config.yaml
targets: ["colour"]
widths: [80, 160, 320]
init: "orthogonal"
steps: 21000
weight_decay: 0.3
Rows from block 9 of a small image embedding model, named by matrix and row number. Rows with one number belong to one channel. Each number is 128 + 24 x the weight over its row's rms, rounded and kept within 0 to 255. All counts start at 0.
After each channel's rows are labels from the 100 images, of 14848, where the channel reaches its highest value: "strongest on" is what is common among them. Only what is clearly more common there than usual is listed. The data: single toy objects rendered from many sides on busy backdrops.
# c3: 3x3 conv (model.blocks.9.c3.weight, 160x160x3x3, each kernel summed), inputs 0-159
# c1: pointwise conv (model.blocks.9.c1.weight, 160x160x1x1), inputs 0-159

c3.105 [103 110 115 103 145  83 149 136 104 118 136 116 112 143 133 142 117 131  84  76  73 113 134 140 126 132 110  93 168  90 120  99 125 147 161 109 150 118 131 119 137 124 139  90 164 102 174 111 157 101 131 136 131 135 128 116 116 160 187 107  88  90 116 106 156 129 130 126 184 114 142 131 154 134 112 143 141 158 124 112 136 109 138 114 163 109  75 108 153 121  68  88  99 107 157 129 148 140 127 143 113  76 112 157 150 112 144  94 100 153 125 136 138 149 149  86 135 119 127 123 123 151 138 150 104 110  72 125 135 103 134  86 141 140 131 143 132  94 123 137 144 108 133 128 131 111 159 194  84 135  80 109 108 137 127 102 123 128 138 131]
c1.105 [107 147 118 132 124  98 162 147 145 151 179 135 153 128 160 186 130 135 121 118  71 152 132 137 115 146 135 159 144 108 150 136 139 150 152 116 178 130 170  97 128 114 156 131 140  89 172 147 144 120 142 114 157 139 122 146 126 147 162 119 128 119  90 137 140 143 167  97 149 110 118 107 147 131 119 124 127 144 119 101 116 149 151 151 126 134 122  92 102 145 107  88 114 125 174 158 145 174  97 126 127 107 120 141 158 172 130 148 115 156 161 158 142 170 159 132 180 108 152 166 134 161 154 148 153 128  98 141 144 144 139 123 138 179 162 141 148 129 135 140 159 121 155 159 131 109 156 193  86 149 107 160 156 138 131 113 118 144 145  94]
strongest on: grey; white

c3.121 [ 99  98  83 105 115 146 109  81 124 115  76 135  99 133 165 105 119 106 131 138 117 137  93 102 110 110 126 134 140 107 150 156  97 170 164 133 126  93 141 145 146 170 116 137 118 129 107 145 103 145  84  98 105 137 168 153 157 101  60 156 135 117 146 157 116 125 123 122 133  80 134 143  96  97 149 115 144 162 133 106 142 143 158 113 151 109 144 159  93 146 150 107 101 102 106 113 101  91 156 121 139 109 139 163  91 132  97 135 154  99 146  94  98 127 126  98 112 141 149  83 152 108  95 114 109 106 104 135 147  99 181 149 148 121 116 111 111 110 116  83 114 101 108 146  99 120 113  87 151 116 130 128 105 110 134 136 151 128 108 107]
c1.121 [114 129  71  67 104 146  95  97 124 123  84 121 119 146 139  88 115 131 120 135 130  84 112 107 121 132  86 157 153 142 124 145 105 139 147 142 116 114 127 135 129 113 116 150 110 135 123 117  86 161 108 117 122 136 138 148 122 140  54 142 135 123 143 124 105 103 137 111 118  97 122 133 116  94 138 138 132 153 121  84 129 124 128 147 137 102 125 145  68 140 113 120 108 121 106  90  97 139 132 120  98 141 160 132 119 114  47  79 130  78 114 108 131 117 129  95 134 111 123 100 144 138  97 103  51 107 108 118 115  94 114 148 114  76 129 123 108  91  97  82 122 114 129 114 123 136 152 107 131 103 103 116  97 139 156 122 124 133 104  91]
strongest on: blue

c3.92 [157 130 118 116 136 106  93 150  81 114  96 112  88 110 154 119 143 108 162 111  96  87 106 133 191  83 115 108  94 133  80 129  86 111  94 143  77  89 106 143 117 153 134 149 148 132 178 104 140 119 107 127 112 152 147  81 125 126 124 123  95 130  93 119 134 103 110  95 125 141 139 113 115 101 115 120 150 130  92 103 102 119 145 120 105 111 131 138 109 122 144 134  91 130 142 145 127 110  94 128  83 171 185 119  92 128 102 113 140 101 102 102 132 163 119 101  92 126 137 165 131  80 144 146 143 151 160 147 136  99 149  90 147 138 111 166 138 126 126 108 125 159 110 147 167 101  89 132 130 105 141 118 125 129 166 147 142 135 126 112]
c1.92 [156 168 127  78 135 138 130 158  93 149 115 133 134 111 108 121 135 133 132 139 111 121 124 172 189  87 119 143 100 101  80  97 107 121  97 125  91 112  95 153 109 112 138 103 134 123 142 125 142 127 110 153 127 146 148 111 117 107  69  89 129 123 102 141 101  72  79 124 127 142  96 147 155  88 111 107 137 118  77 132  98 125 100 149 129 115 136 138 130 133 165 127 133 151 123 142 134 124 111 156  95 179 168  70 115 135 130 141 116 117  66 102 144 120 131 132 125 129 107 152 117 109 130 147 135 130 165 151 119 107 113 117 149 114 110 188 124 126 114 118 114 167  81 154 165  87 102 120 135 125 133 109 128  99 173 139 137 147 136 119]
strongest on: from above

c3.62 [105 137 121 137 163 127 132 159 145 130 161 103 121 138 134 138 172 143 126  82 135 147 159 147 114 149 126 117 121 134 129 131 122 103 134  72 128 131 103 111 171 126 112 105 148 172 128 151 157  93 144 134 153 120 148 111 117 144 120 110 133 162 124 165 161 168 109 149 136 169 123 169 127 153 141 178 101 145 152 168 136 127 123 167 139 178 105 151 141 134 135 137 150 130 138 155 166  82 143 166 137 149  98 122 132  85 141 137 169 165 123 153 136 125 109 155 112 155 110 131  81  76 112 150 134 158 176 136  90 114  95 118 125  80 155 132 114 142 164 146 119 124 145 124 107  95 115 148 131 129 145 135  81  87 150 156 139 125  93 161]
c1.62 [121  96  85 113 133 135  86 106 115  92  92 131 123 136 117 121 130 123 125  96 128 104 140 111  78 147 106  97 100 120 108 128 121  91 125  56 108 112  88 108 163 123 121 119 129 145 122 125 126 107 103 104 118 121 152 107 143 136 116 114 131 124 133 128 135 139  98 120 125 136 122 151 141 128 120 152 104 123 133 155 120  97 103 129 122 127 124  93 120  81 130 118 103 107 107 137 116 100  94 148 111 114 100 126  79  74 109 127 138 122 105 130 101 127 110  92 100 124  96  99 101  77  69  95  93 121 157 121 103  83  84 121 116  92 122 102 118 127 131 107 118  75 118 110 104  72 105 106 126 116 134  94  58 112 123 135  76 111 108 137]
strongest on: brown

c3.3 [107 131 126  83  82 127 126 140 105 107 129 125  65 129 131 129 127  89 124 139 115 141 130  88 121 151  93 134  63 159 129 124 100 148 140 107 129 109 113 155 166 138 126 121 106 101 168 123 132 119 157 134  85  99 173  89 158 130 162 108  95 126 151 148 121 160 117 118 181 169  93 139 111 142 157 106 157 153 148 142 130  68 117 143 129 153  49  69 129 131 113 126 149 121 157 155 160 140 107 160 118 136  99 152 113 101 133 104 155 121 117 137 152 160 110 108 141 139 120 164 136 147 139 136 119 124 105 134 156 133 130 120 152 135 144  72 136 116 138 131 130 127  94 101  76 124 131 137 145 120 151 113 127 118 114 144 159 136 122 115]
c1.3 [146 160 137 156 130 161 159 157 123 115 113 147  87 147 129 127 133 117 153 140 163 144 146 133 151 149 157 155 112 156 161 148 120 154 163 163 148 136 145 134 151 135 138 137 123 146 154 135 146 135 139 126 122 140 163 148 139 126 149 152 153 150 116 139 143 159 140 153 171 167 112 121 148 141 140 115 165 127 150 112 117 137 172 146 139 142 102 114 127 149 150 173 142 115 178 151 173 172 103 141 166 134 146 158 146 107 142 139 167 131 162 155 155 184 139 145 112 161 137 173 147 144 143 155 154 133 109 147 156 166 148 156 156 165 135 121 157 145 139 179 157 160 115 144 140 149 171 156 142 142 134 152 159 123 164 152 165 180 161 148]
strongest on: from above; flower

c3.149 [146  86 132 120 128 103 105 114 124  88  94 111 134 124 108 101  97  93 139 124 136 139 120 138 145  85 126 129 139 123 126 124 107 128 118  91  88 103 100 107  66 115 136 141 128 144 110  91 160  93 128 130  95  83  85 149 115 143 147 161 124 130  70 106 136 128 130 111 103 145 152 138 112 144 148 153 114 126  96 138 118 132 139 142 131  72 162 111 112 122 123 136 127 139 114 144 124 118  96 159 121 129 123 116 140  98 137 108 106 126 105 131  88  96  60 139 122 132 114 119  86  79 117 136 132  82 107  83 107 125 154 134  81 128  93 119  85 124  64 130 124 125 130  76 164 117 123 122 130  82 103 134 117 147  98  88 102 117 106 106]
c1.149 [111 116 104  94 132  90 150 141 100  79 109 127 120 134 115  69 102  97 153 130  99  60 155 150 144 118 100 127 127 134  76 111 107 123 124  78  98 132 108 116  98 123 116 128 126 143 131 120  89 113 150 103 111 115 102 115 130 167 135  93  95 133 105 142 147 158 111 101 137 139 123 127 129 145 158 145 136 144 114 162 150 132 140 140 146 130 124 155 142 106 123 106  97 145  93 125 136 114 133 132 114 154 124 138 111 111 130  84 127 144  95 132  95 127 108 145 127 141  98 121 120  88 115 114 102  58  91 103  55 117  81 124 106  94 115 109  63 111 130 105  74 108 151 119 141 109 121 101 124 134 130  97 121 145 123 139 135 106 109  90]
strongest on: brown

c3.26 [134  94  87 107 150  92 128 125 109  94 116 100 127  86 138 143 137 135 152  63 117  97 114 120 137 159  69 113 130 173 141 154  96 160 151  89 115 122 130 146 145 149 149 138 135 106 143 137 114 113 123 115 121 138 141 138 145  94 163 128  91 144 106 109 119 168  98  90 135 129 127 115 120 145 151 138 146  87 144 128 143 113 112 154 125 151 126  58 124 124 105 118 103 110 158 159  99  83  95 155 106 129 169 128 118 123 106 132 130 150 109 102 152 140 120  89  97 123 129 149 116 131 121 120  98 111 111  89 139  91 122 102 135 116 128 130 128  94 121 108 114 117 135 120  96  78 117 105  55 129 119 115  73 128 102 102  94  98 114 157]
c1.26 [132 141  85 122 139 120 140 121 142 113 137 118 147 105 149 131 134 173 139 104 132  97 162 140 152 153  98 138  96 150 142 134  91 170 179 112 107 136 153 141 165 158 144 140 116 123 171 198 139 111 155 148 143 143 191 166 128  68 129 150 106 166 104 115 133 157  98 111 162 148 115 133 132 145 147 127 137  84 140 123 149 124 140 162 132 150 159  89 127 138 135 162 134 132 148 167 138 126 115 151 173 156 177 156 154 135 119 116 164 180 112 141 182 146 115 122 123 156 138 194 137 147 123 118 103 136 162 124 137 129 113 133 137 138 144 154 126 107 129 143 139 151 130 157 133 101 149 125  94 110 156 123 125 138 149 141 130 134 145 169]
strongest on: blue

c3.33 [138 117 145 128 107 119 146 139 128 148 144  63 165  94  89 113 142 156 155 164 131 112 142 153 131  46 103 135 182 105 127 154 149  80 153 140 153 138 123 140  97 107 104 135 127 130 158 147 132 102 130 126 116 108  77 114  96 146 120 139 160 124 103 127 110 147 168 110 114 145 151 110 123 125 100 109 111 111 127  95  97 134 135 153 128 129 107 148 108 158 134 113 129  40 163 149 138 135 130  46 119  78 166 123 100 128 119 133 164 134 138 136 141 149 137 127 127 121 121 123 116 131 146 141 137 129 148 137 119 164 124 142 126 130 130 136 146 125 134 124 146 135 110  96 143 135 143 205  93 130 105 119 157 120 124 157 134 127 142  93]
c1.33 [123  98 104 130 103 113 124 109 134 114 149  84 146 102  80 102 113 154 133 143 127  96 135 119 101  65  88 131 113 105 130 130 105 143 143 141 128 140 152  76 130 121 114 124 106  74 160 158 128 104 150  83  96  80  90  87 138 171 137 132 135 120 161 130 117 155 148 115 101 153 156 115  88 121 137 118 106 151 149 145 130  98 102 145 102 144 104 153 129 140 115 115  92  66 144 169 145 124 163  88 109  92 126 133 105  96 135 113 162 144 126 108 139 156 105 101 131  91 148 135 122 158 143 157 136  82 114 135 103 146 109 149  89 133 141 102 121 126 146 129 124 118 111  75 122 112 116 175  88 143 144 147 160 130 133 145 119 125 123 109]
strongest on: blue

c3.46 [155 139 146 149 126 117 142 138 136 129 114 154 124 173 165 160 155 133 150 118 136 150 127 137 159  98 126 139 153 109 128 115 132  98 142 148 132 145 167 156 137 103 162 123 169 120  50 134 115 123 113 124 120 174  98 120 107 134 146 132 117 114  80 104 116 133 143 111 133 127 157 141 128 109 116  77 142 104  95  82 102 115 123 139 117 146 171 141 133 131 129 147 123 129 137 162 129 140 130  96 111 131 132 143 148 131  99 153 139 118 162 133 119  89 161 138 162 122 176 118 143 152 143 165 187 115 139 142 184 154 203 159 122 162 155 124 154 117  80 139 105 161 131 110 140 168 127 101 159 146 116 137 143  74 141 137 130 131  90 137]
c1.46 [ 98 131 132 115 102 108 106  80 120 110 139 111 103 122 132 121 135 154 118 112 122  56 110 134 118 110  90 104 120 109  65 115  94 131 108 122  98 153 145 104 142 138 103 121 111 137 127 141  74 120 145 146 123 129 117 135 132 152 130 133 122  75 117 106 133  97 123 114 159 141 152 148 122 129 114  91  98 121 101 113 144 111 124 134 137 121 120 134 142 109 150 133 106  98  92 164 149 132 150 102 105 131 152 142 126  87 116  72  82 113 114 108 139  89 112 137  99 146  91 115 128 120 148 145 136  54 150 107  69 148 131 149  98 124 162  88 140  79  90 114 116 134 129  80 107 140 140 109 105 145 141  79 144 100 116 152 136 134  88 110]
strongest on: brown; boat

c3.32 [121 131 140 153 137 124 111 134 106 100 105 118  91 138 124  74 111  58 156 126  89 110 110 113 118 166 121 150 163 169 105 125  82 131 127 120 103 106  93 140  85 105 105 145 156 112 141 127 148 147 123 124  97 111 109 110  97 136 100 131  89 133  75 117 137 138 150  98 155 131 153  80  86 144 146 121 146  98 122  90 122 122 139 133 136 127  98 105 134 102 130 108 148 152 137 151 127 138  85 143  87 138 153 129 191 102 131  87 141  88 103 179 135 125  93 127  79 127 137 173 162 144 118 124 134  92 105 114 155  96 149 141 149 138 141  86 127 113 123  68 129 107 128 143 120 119 137 121 132 120 116 132 106 130 117 160 113 120 136 101]
c1.32 [140 146 122 165 127 129 104 150  98 122 110  86 148 134 122 112 129  77 166 147 155  96 115 123 137 153 150 112 174 152  99 146 117 124  91 125 125 140 113 143  91 119 138 151 169 123 121 133 125 151  98 141 108 144  93 159 101 142  89 166 149 105 123 122 160 141 160  94 139  72 110  90  87 104 134 128 138  89 130 128  98 140 138 138 156 115 138  71  82 129 155 123 145 134 159 151 104 172 110 131  96 115 168 116 167 112  76 150 141  93 107 137 101 114 132 156 132 125 136 150 147 141  96  91 139 115  99 124 142 130  91 133 145 152 132 125 170 143 123  79 133 111 142 170 134 128 112 126 120 117  97 126 159 131 125 107 102 139 122  67]
strongest on: from above

c3.85 [139 119 126 105 106 152 143 118 164 112 148 120 143  98 111 150 106 145 126  93 107 127 119  87 104 134  99 146  81 122 108 116 113 130  90 161  94 136 152 150 137 169  82 133  89 118  97 127 101 122 137 161 100 119 118 106 130 136 134 124 121 151 142 134 130 125 109 133 136 147 137 112 103 124 126 130 118  71  85 126 124 140 135 149 135  94 108 147 110 122 120 132 135 113 123 123 145  84 105 116 155 171 124 106 140 113 108 129 119 154 155 156 108 148 157 141  69 131 132 172 115  89 112 140 164 164 173 111 142 109  88 127 133  92 116  91 144 115 126  73 143 122 135 142 151 105 159  82 141 181 178 110 125 121 180  94 167  76 131 101]
c1.85 [129 124 122 101 107 132 151 110 132 124 147 146 128  98 146 155 106 110 142  74 132 108 135 113 108 147 113 139  78 133 134 142 135 151 126 147 110 155 133 141 119 173  69 116  89 120 157 158  87 127 108 143  51 148 139 133 157 167 169 110 122 151 161 104 140 133 105 116 119  89 116 134 143 148 153 141 144  80 125 155 155  94 116 159 138 146  77 122  96 112 133  75 114 131 133 146 118  74 149 118 130 166 160 130 136 133  98 135 151 131 130 133 135 166 124  98 102 131 136 133 137 111 129  90 151 132 129 119 150  72  70 111 140  94 138  89 148 112 123  96 115 118 146 129 141  95 133  92 112 144 148 132 122 109 171 102 133 111 168 117]
strongest on: blue

c3.30 [140 141 119 122 135  98 134 128  86 118 100  67  88 105 166 128 136 117 137 123 104 139 139 116 115 187 102 120  62 187 113 134 107 103 152  87 143 100 138 125 122 170 141 133  91 144  92 129 140 101 124 110  73 119 153 150 155 102 157 103  99 146 146 105 149 137 119 126 114 116 141 133  77 144 118 155 125  83 139 118 135 128 147 121 120 129 145  85 142 103  80 102 126 101 131 110 127  87 116 177 107 129 113 123  93 148 126 109 137 130 142 131 126 162  71  82 113 160 171 116 128 122 139 106 100  98 114  89 145 114 104 123 161 115 139 119 111 119 143 121  80 134 135 118 159 129 141 143 150 113 144 131 139 116 128 118 101  76 138 129]
c1.30 [123 124 100 121 120 113 161 104 117 123 104 111 132 102 164  97 164 112 121 120 150 112 127 113  84 158 118 108  44 167 129 129 140 139 156 114 145 120 135 133 151 174 101 138  92 153 125 148 122 110 133 117 135 129 149 139 151 113 144 112 123 156 109 127 153 142  91 114 110  99  90 135 137 143 127 165 139  87 164 120 149 121 159 143  88 142 128 101 110 124  89 102 108 129 126 140 118 112 136 145  97 142 157 118  57 160 107 140 157 150 177 108 165 181 126 102 108 151 169 127 142 160 101  83 114 118  98 140 124 152  57 134 150 120 146 130 117 120 157 101 119 157 140 163 162 136 148 129 119 107 154 120 127 116 163 110 100 113 138 119]
strongest on: grey

c3.68 [166 125 133 127 101 122 154 152 122 104 135 129 140 103 153 158 125 127 147 152 133 131 151 151 116 100 124 142 103  83 133 179 124  63 159  91 139 163 106 112 129 156 141  92 157 130  73 110 137 116 171 149 117 166 135 156 126 186 165 126 122 149  94 141  85 143 111 126 134 132 133 180 130 137  85 169 111 151 180 115 162 124 147 182 135 108 179  92 131  97 116 149 129 144 112 107 139 133 114 148 145 111 126 164 141 113 155 117 150 111 136 125 181 137 178 141 125 126 144 139 122 178 154 125 132 142 150 158 147 138 165 165 137 148 168 128 126 140 131 148 116 136  95 127 122 132 128 139 103 118 122 121 129 131 148 147 112 160  94 148]
c1.68 [127 116 127 103 110 126 124 112  92 106 110 130  75 111 127  85 142 122 124 133 127  77 138 113  76  99 108 127  77 104 107 135 117  58 127  77 102 138 110 123 123 135 106  92 134 134 102 103 105 109 143  97 116 142 130 138 126 157 140  91  99 133 106 150 104 138 106 118 143 132 143 137 100 129  96 138 124 141 150 123 145 110 136 153 126 121 135 145 147  81 107 136 119 120 108 114 127 122 137 120 123  93 121 137 111  51 134  58 127  86  98 116 124 114 143 126  66 135  90 117 115 131 132 118 106 135 115 125  93 106 130 137 107  97 145 104  77  86 131 130  99 113 102 102  92 117 120 125 122 133 111  69  87 122 120 144 118 116  71 129]
strongest on: brown

c3.108 [104 103 117 142 115 117 111 113 105  93 138  85 134  96 163 148 121 109 130 119 120 113 136 115 100 107 122 121 131 142  99 132 136 174 106 115 101 101 141 103  99 101  88 147  73 127 158 167 108 151 112 156  86 104 118  91 113 134  95 120 117 130 115  91 133 121 124  81  99 146 127 120 114 104 170  90  97 103  83 108 115 122 103 149 114 111  98 148 112 124 132  77 122 103 127 164 107  94 122 109 102 102 159 116 111 127  97 128 104 136 135 143 119 143  98 122  97 131 145 123  98  86 108 105 114 121 136 116  74 109  57  95 142  98 106 119 123  99 152  97 109 112 108 124 112  94 125  65 128 112 156 104 123 118 129 106 146  90 144 108]
c1.108 [114 111  87 112 100 129 153 137  86 135 158 128 130 107 154 186 152 122 127 109 126 102 149 126 113 132 132 115 123 132  87 149 126 183  97  99 112 132 143 127 128 132 122 134  66 138 122 186  94 122 103 135  66 142 151  97 141 151 124 120 134  82 133  89 133 118 137  95  95 104 133 134  95  86 148 121 140 105 108 117 134 124 134 129 155 145 123 169  80 149 147 128 120 119 125 165 108  60 152  98 117  85 128 150 102 141 104 154 151 157 149 117 147 155 119 100 120 150 158 106  95  78 151  85 132 132 139 125 109 112 105 105 123 108 103 119 141 100 169 121 141 116 113 131 147 104 113 106 158 150 146 119 107 125 127 111 149  79 141 107]
strongest on: candle

c3.136 [ 93 123 143 100 134 157 138 118  99 124 138 122 129 126 111 125  98 109  75 134 122 127 134 107  83 149  88  93 111 108 136 109 130 165 146 109 142 100 131  87 150 122 113  99 150 130 127 113 132 128 153 124 133 144 140 147 131 164 180  99 123 125 135 144 122 144 129 175 153 134 135  94 144 118 144 146 148 141 156 116 148 106  93 103 121 120  35 113 164 130  71  84 103 132 127 153 148  98 139 140 112  54  59 144 133 123 164  62 101 142 104 118 121 137 144 127 127 145 111 117 125 134 106 141 104 117  70 113 127 136 111 135 119 105 148 131  99  94 161 129 117 100 126 142  92 112 151 165 118 108 121 121 117 139 103 134 115 136 134 119]
c1.136 [119 103 156 127 175 154 133 122 147 127 169 125 160 131 116 145 128 118 114 123 123 170 145 100 101 156 131  99 124 125 161 132 162 148 166 161 148 121 131 113 126 108 118  99 147 120 142 143 192 127 147 161 132 146 116 128 119 122 178 112 114 155 111 133 152 154 127 163 126 163 161  95 129 143 138 132 153 128 137  89 128 138 120 127 140 134  63 109 132 134  72 110 124 153 179 157 162 116 132 141 150 106  87 152 165 144 175 108 113 169 142 176 142 136 145 128 136 134 146 169 146 157 147 184 145 130 108 123 148 143 162 127 164 134 144 160 102  91 132 161 125  97 148 161 109 138 172 168 155 117 133 162 116 140 118 132 127 130 165 153]
strongest on: grey

c3.159 [134  83 140 113  99 134 112 126  79 146 120 143  92 139 139 112 167  85 144  80 116 115 128 136 148 159 112 113 125 118 112 145 137 103 127 113 100 128 101 126 146 119  99 109 155 114 110 128 139 116 105 132 115 141 152 125 110 159 126 123 105 126 135 133 120 121 108  91 123 122 145 179 134 126 119 112 145 139 114 111  91  98  99 122 121  83 100 166 107 122  95 127 110 117 135 136 120 145 144 160 100 108 120 123 127 111  87 123 128 100  78 103 127 111 154  98  88 125 139 133 115  88 157 136  96 122  72 150 125 117 154  98 118 134 130  99 125 102 111 129  94 112  89 101  43  87 135 152  87 114 100 120 107 113  68 143  89 118  57 135]
c1.159 [140  71 138 107 122 124 129 131 112 168 149 138 110 122 144 160 167  92 119  46 130 120 119 131 137 159 113 127 122 140 126 130 138 126 140 153  94 130 124 110  87 112 102 134 153 143  98 144 138 126 137 134 149 126 127 130 136 162 136  94  90 139 150 165 144 140  87  96 121 161 172 142 105 146 153 138 169 157 123 124 147 121  85 106 120 147  96 195 119 162 110  92  92 134 116 145 110  93 166 138 109 133  90 103 116 132 113 165 166 147 131 167 143 124 150 109 101 137 142 141 161 120 166 153 138 134  95 134 148  91 139 110 156 126 134 127 134  83 143 119 119 100 128 165 104 105 115 156 114 129 117 150 117  82  57 140 130 139 115 139]
strongest on: grey

c3.74 [109 118 105 114  80 106 108 122 116 141 109 134 118 145 105 119 113 133 128 125 121 122 119 114 118 116 102 137 140 115 102 123 110 103 138 133 128 133 116 153  81  57 101 128 162 107  84  75 107 138  91 103 110 162 125  95 100 136 130 117 150 101  89 122  90 131 127 118 109  83 101 109 118 124  90 129 120  71 116  99 103 111 117 142  94 106 103 120 111 129 127 115 114  68 103 100 103 126 123  93 106 105 109 106  92 133 104 140 107 124 107 118 117 108 179 124 139  77 127 116 143 109 118 108 107 165 130 157 155 148  99 135  78 121 112 125 148 126 123  93 127 141 103  83  92 112 139  97 103  92  88 129 134 111 113  69 121 151  92 120]
c1.74 [131 119 138 107  88 126 104 133 150 157 144 114 133  77  99 159 149 156 151 140 108 132 147 102 138 126  98 139 156 133 129 138 106 147 149 163 166 144 136 137 136 112 129 136 176 130 121 117 118 127 169 101 117 169 149 117 143 152 154 118 140 153 111 151  64 153 110 159 130 138 118 124  94 157 151 134 143 119 146 120 143 128 137 146  91 155 110 167 153 143 138 128 119  37 117  74 137 125 151 150 125 105 102 135  94 163 131 154 127 159 167 133 135 147 171 147 155 138 155 122 153 153 153 159 114 155 149 148 136 139  99 166  74 106 128 130 140 133 169 138 145 137 150  66 130 121 163 158 127 133 156 169 125 122 128 134 144 150 138 162]
strongest on: blue

c3.86 [134 122 105 104  92  88 132 128 149 159 119 122 116  94 146 133 149 147 134 145  81 116 140 115 128 120 119 146 119 135  87 142 116 146 135 141 120 111 141 140 103  98 159 140 164  53  92 130 152 129 118 110 113 120 100 143 134 167  98 134 128  70  81 134  80 125 131  87  84  98 150  96 122 116 147  96 138 155 110 109  96 116 140 138  88 127 151 158  84 140 154 142 121  67 120 162  74 133  81 107 125 101 148 102 111 122 109 121 134 105 129 138 112 136 137 125 140 101 125 167 156 143 105 103  97 121 112 137 112 119 121 140 115 133  98 120 110 152  71 121 153 111 111  61 146 124 114 175 101 137 121 125 118 136 124 121 134 163 139 130]
c1.86 [150 144 144 130 120  71 127 110 150 132 142 156 105 127 162 147 139 134 133 145 125 138 133 139 122 105 128 142 133 143 125 115  88 167 135 114 116 136 165 106 111 133 176 146 121  31 113 103 136 142 107  92  98 121 110 161 140 156 102 141 141  54  85 143  67 124 139 117 129  94 127 106 136 115 163 118 118 147 102 123 139 165 136 138  82 126 143 155 110 126 170 145 120 100 139 125  94 122  97 137 141 109 146 110 127 159 117 132 132 136 141 128 130 174 140 157 120 133 156 155 159 130 123 141 130 138 112 127 137 137 135 126  79 153  67 141  89 150  61 105 130 117 146  69 123 111 113 148 110 141 120 152 137 152 113 144 119 146 153 113]
strongest on: grey; white

c3.118 [140 140 148 115  82  95 109 139 126 112 120 146 138 111 100 132  84 129 151 121 162 141 147 119 113 173 131 140 125  86 111 153 122 133 132 136 121 142 149 163 129  99 153 136 117  69 133  75 146 150 147 127 154  78 131 161 120 190 145 137 153 116 153  81 116 131 147 106 156 138 146 112 123 159 125  80 109 137 127 101  85 126  94 145 100  88 132 136 120 118 128 129 117 116 133 110  89 126  89  60 111 119  99 107 118 118 115 134  89 105 131 127 155 122 107 134 135 124  59 146 137 113 129 139 120 135  82 149 122 197 108 123 124 140 120 137 161 129  96 102 131 155  96 110 123 119 118 146 112 129 113 109 108  83 158 102 135 163 119  92]
c1.118 [119 105 112 132  91  86 132 117 131 100 106 135 135 127  88 146 111 111 128 129 107 143 113 122  86 140 122 122  86 123 128 137  71 149 133 131 116 116 144 131 116  82 138 118  90  25 130 102 139 108 142  79 125  65 114 146 143 142 167 127 126  79 115 100 125 148 139 136 122 127 106 106  78 127 144  43 122 147 122 144 146 136  88 136 137 125 103 157 135 132 109 127 112 118 127 112 135 109 153  53 133 126  90 141 127 160 141 122  89 138 142 140 142 125  81 126 138 118 149 138 149 129 146 127 123  85  89 119 133 154 125 120 125 145 132 106 137 118 119 112 101 132 148 123 126 101  95 162  89 156 127 138 104 123 143 109 136 138 101 103]
strongest on: grey

c3.150 [126 153 128 127 108  91 108 148 146 107 115 142 110 146 102 155 141 126 135 103 129 133 131 116 131 123 133 129 124 115 108  95 116 164  75  97 129 108 106 132 131 130 160 104 119  82 126 138  98 120 112 111  86 110 140  96 127 124  90  94  81 135 118 162 123  67  98 108  80 116  90  80 133 139 147 135 136 115  70 152 142 113 124 107  97 110 173 149 124 134 128 139 113 145 140 139 132 142 168 165 120 182 130 117 152 163 116 141 109 130 147 168  94 115 133 135 136 124 150 127 112 120 143 135 134  74 144  79 137  78 107  81 140 121 116 114 100 155 152  91 108 100 121 122 127 119 121 137 163  95  92 148 156 157  84 168 125 117 150  93]
c1.150 [ 84 145 108  92 105 131 142 113 121 149  93 124 114 152  96 117 133 114 134 110 137 125 125 140 111 101  77 113  88 104  94 101 123 138  98 100  94 113 118 126 131 144 145 112  87 130 157 119 112 108 115 137  78 103 137 117 111 145 102 108 108 131 135 166 129  70 106 130  83 120  84 129 123 132 114 149 130 134  73 140 115  63 106  76 108  81 127 108 132 119 118 137 139 141  88 131 126 109 114 157 138 147 126 114 126 133 116  77 117 105 107 141  88 117 134 118 135 140 119 124  92 108  81 130 121 113 144  92 110 101 123 112 143  94 130 108  78  76 117  91  98 119 108  99  92 119  97 147 128 130 127  98 125 131  82 138 140 111 128  67]
strongest on: grey; white